config.yaml
dataset: "flat shapes of many kinds, plain or patterned, on busy backdrops"
horizontal_flip: false
translate: 0.06
downsampling: "avg"
num_labels: 35
lr: 0.005
beta1: 0.9
epochs: 10.8
Rows from block 9 of a small multi-label image tagger, named by matrix and row number. Each number is 500 + 50 x the weight over its row's rms, rounded and kept within 0 to 999. All counts start at 0. Numbers have three digits each.
After each channel's rows are labels from the 100 images, of 14976, where the channel reaches its highest value: "responds to" is what is common among them. Only what is clearly more common there than usual is listed. The data: flat shapes of many kinds, plain or patterned, on busy backdrops. In brackets: how many of the 100, against the usual share in percent.
# conv: 3x3 conv (model.blocks.9.conv.weight, 256x256x3x3, each kernel summed), inputs 0-51

conv.48:472506547474489595504481539414527480535593458458454506454532588468461455465485548423544499480472478491471467510498403516441540611488481465506435458606543497
responds to: heart (32 vs 13.5); ellipse (31 vs 13.2); rhombus (31 vs 13.6)

conv.205:547501522461457501462492538472503503503401465461503591502526516472524467459521516521483580526525579449477552494479423497527587502504488484453463466498488479
responds to: white shape (100 vs 21.6); count: five (57 vs 18.1); cross (33 vs 14)

conv.89:497464432466520403506522547575435495561382498519384492565497398442474485498491477517450514452484500475476499552529526503577484461513511526524518515394554305
responds to: heart (57 vs 13.5); count: five (56 vs 18.1)

conv.198:497458461515450512449471478490475505511434445437455560484488486468492513468484457511526528475482510460384527417497506481578538573468519562510514492504439522
responds to: green shape (87 vs 22.6); count: five (60 vs 18.1); crescent (49 vs 13.8)

conv.32:561476496461409427481459493501468488495491491482491456502528520491536437618500488460509478504362546483371477508468516467490484544442528444499399444493511492
responds to: pink shape (100 vs 21.8); count: five (50 vs 18.1); bar (32 vs 13.9)

conv.113:563539487583491443477469492491455497470464508471448511494452452527556478497577459467486519502495406545416562509433557523565473463469451408467503491490482471
responds to: outlined shape (96 vs 60.9); count: five (42 vs 18.1); ring (41 vs 14.1)

conv.149:483410569420467403435511511462482488542499517489500553486515528516494560446439503528559434492477413451576453518493497502510479603506515361386483506429490540
responds to: black shape (100 vs 22.2); count: five (41 vs 18.1); its colour: black (30 vs 8.4)

conv.130:465456512459512429489414470496461503444478573497513580480508554440510462455532512501499415549518434414436447477457499612500481450475495448487475479500461519
responds to: green shape (92 vs 22.6); count: five (61 vs 18.1); heart (31 vs 13.5); rhombus (31 vs 13.6)

conv.240:492454267464486545486530483553502501470443444463553488542571402476478565529517537507434535528536524552525454484569497522509517498500547518502479487506430304
responds to: flower (99 vs 13.5); count: five (47 vs 18.1)

conv.63:496485470528523440470528314490486500504479529313264494555508494512473446502533535498547482517493502503522530497528520509508500536503485448515498491497540466
responds to: pentagon (100 vs 13.9); count: five (47 vs 18.1); largest shape: pentagon (33 vs 7.8)

conv.93:522478508465392469466436501492450528472484536521497514502515501481561434676490508494498476507402570550369510514486511476483494506439524444480430471505486498
responds to: pink shape (100 vs 21.8); count: five (45 vs 18.1)

conv.38:394484508396472534471466501514441493505539477517497533478493457406516444433493522373513389541640441500502478523474478530455521451464426480514478488540494478
responds to: yellow shape (100 vs 22.4); count: five (50 vs 18.1); crescent (33 vs 13.8)

conv.194:497520492487540509518514502535451495567537483513568488620362333481484492512520545566531517538513518477497479365355515487527319521525513446509501512512548406
responds to: semicircle (76 vs 14.1); count: five (46 vs 18.1); ellipse (34 vs 13.2)

conv.5:541456563362439460467515500518441473545527486481531479536500502406498484523412467524475517481493544446533483554550512493546480499474520482467519503426439570
responds to: white shape (88 vs 21.6); count: five (39 vs 18.1); its colour: white (35 vs 8.2)

conv.16:477443489453520544532480507489477442606537480538452496490485496492486430577450450416502503525435671431524425477471495478511506552486445516508700607522442494
responds to: orange shape (100 vs 22.3); count: five (50 vs 18.1)

conv.148:399504501386470496490463457507449469504537440489507530464519476420564477422505487416481369579677382465548478496487513538489529480457434465479486510472520470
responds to: yellow shape (100 vs 22.4); count: five (56 vs 18.1)

conv.21:494496421515486419479513491601525546626300484506500410505408450487461513499500531534412501485489459494458499269488541474499482503486495437490489521559524509
responds to: tee (55 vs 14.2); count: five (55 vs 18.1); gear (32 vs 14)

conv.121:502472508497492498504519202498508497466457445236525443405546537430514474498467289510504479514476497484498530579567482499504574532512490520503494504472453559
responds to: pentagon (66 vs 13.9); count: five (58 vs 18.1); hexagon (46 vs 13.6)

conv.253:500489393475506424538452519488461481592525481578536551601419354510505547472493644528469527545483456561511490497422560478470427508472505446525518479469567292
responds to: bar (51 vs 13.9); tee (51 vs 14.2)

conv.94:470459527535496479469417484494453455532484333447491555491492495495494527424415529489529390506461452412468497511458489482472466552477449540424488484426513514
responds to: black shape (99 vs 22.2); count: five (45 vs 18.1)

conv.97:442463541422471491481478520488482473483499463493487571501499492495483431368524511508485650528632593498524491497496492414474483559453383418436479436537490530
responds to: white shape (100 vs 21.6); count: five (41 vs 18.1)

conv.136:523519444504522496487526512438465494521518530517471474518533194460509453470516407489526499472495461499476525515548469524539501528551503500507491508463563397
responds to: semicircle (92 vs 14.1); count: five (50 vs 18.1)

conv.219:530477479489521471429549487432462498574509487499544474493547505505526466486467439481450498527471520517419502502404477478565444568542480497484497521497446500
responds to: red shape (69 vs 21.7); bar (58 vs 13.9); count: five (54 vs 18.1); tee (33 vs 14.2)

conv.106:482507410443498425505493451592522480647419491491493478544392498490473497519493579519440516443522518471532403340543433458398510493494504472446473473454608434
responds to: cross (78 vs 14); count: five (39 vs 18.1); gear (36 vs 14)

conv.26:523481471485487485527532274532510489435431508221603440504548518421520534522480357534493504483492514474518567522445532500529512503517509502501510480472385611
responds to: hexagon (72 vs 13.6); count: five (51 vs 18.1); largest shape: hexagon (42 vs 8); circle (37 vs 13.8)

conv.112:506450536469565508492460537486395515547475497520489566508526534401555474460529492525503406497428454448410462497444550563497502512507501534506512553532444518
responds to: green shape (99 vs 22.6); count: five (60 vs 18.1); rhombus (31 vs 13.6)

conv.75:499504573481500491478524442427477513534451513527513529424581498506501467504511362522444506405507522540515486438487563491371506564522519487511496513476556525
responds to: pentagon (69 vs 13.9); count: five (54 vs 18.1); hexagon (43 vs 13.6)

conv.246:435465454480492534598470444523539503630552510506515483586500546465524479483478539520403506419469498472432467397524483531521511494490496545497485468569405566
responds to: heart (87 vs 13.5); count: five (46 vs 18.1); largest shape: heart (33 vs 6.4)

conv.227:448369478384474413504472471584500490466406485538463543494476442438509452470520491540495498500571527482483515507523517446457554509484454471540504507513513433
responds to: white shape (99 vs 21.6); count: five (41 vs 18.1)

conv.66:501513567489477491499503511458500513527510516510569500311581547511478469474493400501287485444499504540521501403504492501385527535497528493509498506469513522
responds to: pentagon (70 vs 13.9); count: five (52 vs 18.1); hexagon (32 vs 13.6); largest shape: pentagon (30 vs 7.8)

conv.151:412459470501493492469371315481488450443552546282486484483536452558515518457545483535417506549473468481438507463481503492509467445447542480497532494485487452
responds to: pentagon (55 vs 13.9); count: five (47 vs 18.1); gear (33 vs 14)

conv.118:486313479505475432460445468512502483461438493443431512471509494508511524471524495481495481545497510410422535417368520524529505454469494489483505494443480486
responds to: black shape (63 vs 22.2); count: five (57 vs 18.1)

conv.62:459419502459456455511450542533451426628495429537517547500456459432521491509454497511501505545400519397564483516498493536505457527485446481513547454486483487
responds to: orange shape (100 vs 22.3); count: five (60 vs 18.1)

conv.104:572552449550457496434501484517493486478371493475464528412494491504552541470565474512540510527498529466398510481483442477575558454506564500505484464556549469
responds to: pink shape (94 vs 21.8); count: five (60 vs 18.1)

conv.134:429474493438493481457450489497482487509505448496505563489506498442451518422512511557527463507413401484477496514498532520518479470496458505680480488504500529
responds to: green shape (100 vs 22.6); count: five (60 vs 18.1)

conv.231:505523496483512459504504558531494520524445470529360486544506204507494525495483506446460520403483471541499508606486478508519498602535511493520538516541561338
responds to: tee (69 vs 14.2); bar (46 vs 13.9)

conv.244:486461377487512526505486475624477495571481484447449467539458480477505518509530587529386474494531505485514501500517583520437479471489528508513509506502471258
responds to: tee (66 vs 14.2); count: five (47 vs 18.1); grey shape (46 vs 22.1)

conv.55:502517495490557472488510482531445504510474510493513533528462396487486450500494473534566503574492529516501484422479550491624442504535548491513500506446463518
responds to: semicircle (67 vs 14.1); count: five (59 vs 18.1); ellipse (35 vs 13.2)

conv.110:603869520565546453496420501524485506506526504511474546485520519530545529522503513510481527480531466508454544523487538550548482526451466322505514519504503496
responds to: outlined shape (100 vs 60.9); brown shape (46 vs 22.3); count: five (39 vs 18.1); heart (34 vs 13.5)

conv.105:498459387509541495504465485438420489544551556489507551503508443429484501479525487556505513502522505515486480493553571509480544452488525495511537521442627451
responds to: bar (82 vs 13.9); count: five (42 vs 18.1)

conv.223:448459519402422522474482499478477445505484415477506571521505458448464476406511480557484569528562522486510499526509470355472555547452411389495467426457492498
responds to: white shape (100 vs 21.6); count: five (39 vs 18.1)

conv.225:465475423480492430512520445463542478547423511468387466460553581463483469486527561499254475421511491468499476344462479505496451474526495512453477509481516415
responds to: heart (88 vs 13.5); count: five (42 vs 18.1); largest shape: heart (28 vs 6.4)

conv.33:456481521399483526506362442490448436496510497438477563489470477510546519485500508509473587517527611432477510530473470458488529540411500567535473469548475485
responds to: white shape (92 vs 21.6)

conv.133:433493527447461458490494496520444452574519400486513607500495494506450519455392507458519427487429454493650464506476506451500484575497398499420502496501506522
responds to: black shape (100 vs 22.2); count: five (49 vs 18.1)

conv.171:519461456486489512376511515492466501613456528517575458457534599449485458501496413510512533532539540520443528591416498459499542545481477499526504516467480412
responds to: bar (61 vs 13.9); count: five (60 vs 18.1); teal shape (48 vs 22.4); tee (38 vs 14.2)

conv.57:485489521446484541450501504453469476537502415490485589540502504421508488462397528448482476523473536492483531524501447474528513567559511594515486464542496497
responds to: tee (33 vs 14.2); heart (31 vs 13.5)

conv.242:497528508447733419506452501505461515527521461500489567508498497489571517480469509432482486521427535499502495515473513561512463496454453494514431533530535527
responds to: red shape (100 vs 21.7); count: five (58 vs 18.1); frame (32 vs 13.8)

conv.111:511524446504527546511534490378510540532578501514466481625459199426482466493533451512537506473503492507533464541390476498486409541560529491527493507557495390
responds to: orange shape (45 vs 22.3); count: five (44 vs 18.1); ellipse (34 vs 13.2); semicircle (33 vs 14.1)

conv.11:428481514403483496511512501509453480493513494505506513493502488442510473444511507389517389536711414483547479495468499510498525451492439476499478485490492491
responds to: yellow shape (100 vs 22.4); count: five (50 vs 18.1); crescent (34 vs 13.8)

conv.123:436435478415505419456541496505404477516559540487478448488513485417528452543552474416472454523450501434546503532453508511462504545551360446464428536526544481
responds to: red shape (88 vs 21.7); count: five (46 vs 18.1)

conv.163:503434289509553482508514432611533481483499474423389500557509323480535558537492428530436507412522526450467493510453538507432563559521504482560531505525429420
responds to: star (77 vs 13.8); count: five (53 vs 18.1); flower (35 vs 13.5)

conv.8:451459494452506520516436513524421489497522480527529511469517513411530513473510516456465441535623494437518488527527504555480512498468482483461493497487514494
responds to: yellow shape (99 vs 22.4); count: five (62 vs 18.1); cross (32 vs 14)

conv.47:485474535478508518473479493454435506490504480511403508462508521463496468503518448532567505508526496518497617542456564477529355538473446495519515512449677429
responds to: bar (97 vs 13.9); count: five (44 vs 18.1)

conv.254:501505426495534465493491500524465489474503481541428461582514379508504431479502498508445491449494504505476475403450553480530389513517501539476487515462299429
responds to: semicircle (99 vs 14.1); count: five (50 vs 18.1)

conv.65:507510485548473422458447489488559471536372513514440476492528510561507445514504559373471488460416513541412534442499499566471485523549469457501479515554523413
responds to: heart (83 vs 13.5); brown shape (46 vs 22.3); count: five (44 vs 18.1); largest shape: heart (27 vs 6.4)

conv.92:496506303487533467465521413569479497522476484316370471448489493482520524478436366484501504391495500505529506499401536539497571511568537490498502492504386526
responds to: star (100 vs 13.8); count: five (50 vs 18.1)

conv.99:473497499475448509554486470585460431512474451446478498469484490431513520497473476519516461502438500428393479510578491460526525587476532539526470423485484534
responds to: pink shape (95 vs 21.8); count: five (44 vs 18.1); drop (33 vs 14)

conv.87:478505189455502486489501471544517501501454487367578486550553361514491544528457407502461476490517520521539443555521495520446564509533507502519486469510372398
responds to: flower (94 vs 13.5)

conv.186:500547508529521533529528497506508503603555523606494517532420469449468484524520531478405510457472437478430490319338454508457390498557462481523503499504434546
responds to: heart (71 vs 13.5); largest shape: heart (27 vs 6.4)

conv.153:487462501499505495506503537512407508554437511535419537534558437468500450469476533482539466473520505488481541448564507489555460480488437536552487484402620430
responds to: bar (80 vs 13.9); count: five (43 vs 18.1); tee (33 vs 14.2)

conv.157:466422432405543446497459491511407481509467503508477521506469500429536531524455485509481492543440548425466494521462498482509493501535578514510473505477568479
responds to: pink shape (73 vs 21.8); red shape (50 vs 21.7); count: five (50 vs 18.1); gear (32 vs 14)

conv.132:441470432424505529468207490443524444504497517472407533549509476540471516477508523453454520506494496458457516467510448484495443514369481425483486477509461413
responds to: cross (52 vs 14); white shape (50 vs 21.6); orange shape (45 vs 22.3); count: five (41 vs 18.1)

conv.174:477541522470486468477469514470482529484537477510551493547504491462508471500474523450531510484516452482450516498403407480534422473492471462471473491525495449
responds to: tee (70 vs 14.2); count: five (44 vs 18.1); bar (40 vs 13.9)

conv.236:439458521435466496453439498486528461464504430499493600495495505537486471373526503550524675510620546445514527513489493419516543536424385412463448416510479498
responds to: white shape (100 vs 21.6); count: five (38 vs 18.1)

conv.144:485518337496502476432505492439441491540439518372511443451423550537488441505497478509550501501507493527540436421432543511441429504486508495484484461418515372
responds to: cross (95 vs 14); largest shape: cross (42 vs 5.5)

conv.195:464475460495516467467513493526448503460411572491516571460544468578468520486509516546396553523516525529503556392589587515462463514504489448500536547539579362
responds to: bar (46 vs 13.9); white shape (45 vs 21.6); count: five (43 vs 18.1); hexagon (36 vs 13.6)

conv.162:502503447511491451541495419569522499544521521554514508510505528472497505491522577552244547427511495458486490392433516507470518525516567496494510494553614469
responds to: cross (47 vs 14); count: five (41 vs 18.1); gear (37 vs 14)

conv.209:490421444412475409454491505467413502568467502532444541481471481476511532448460510422526396510369416516505478480466540508491499477489516513497374514472470435
responds to: red shape (100 vs 21.7); count: five (59 vs 18.1)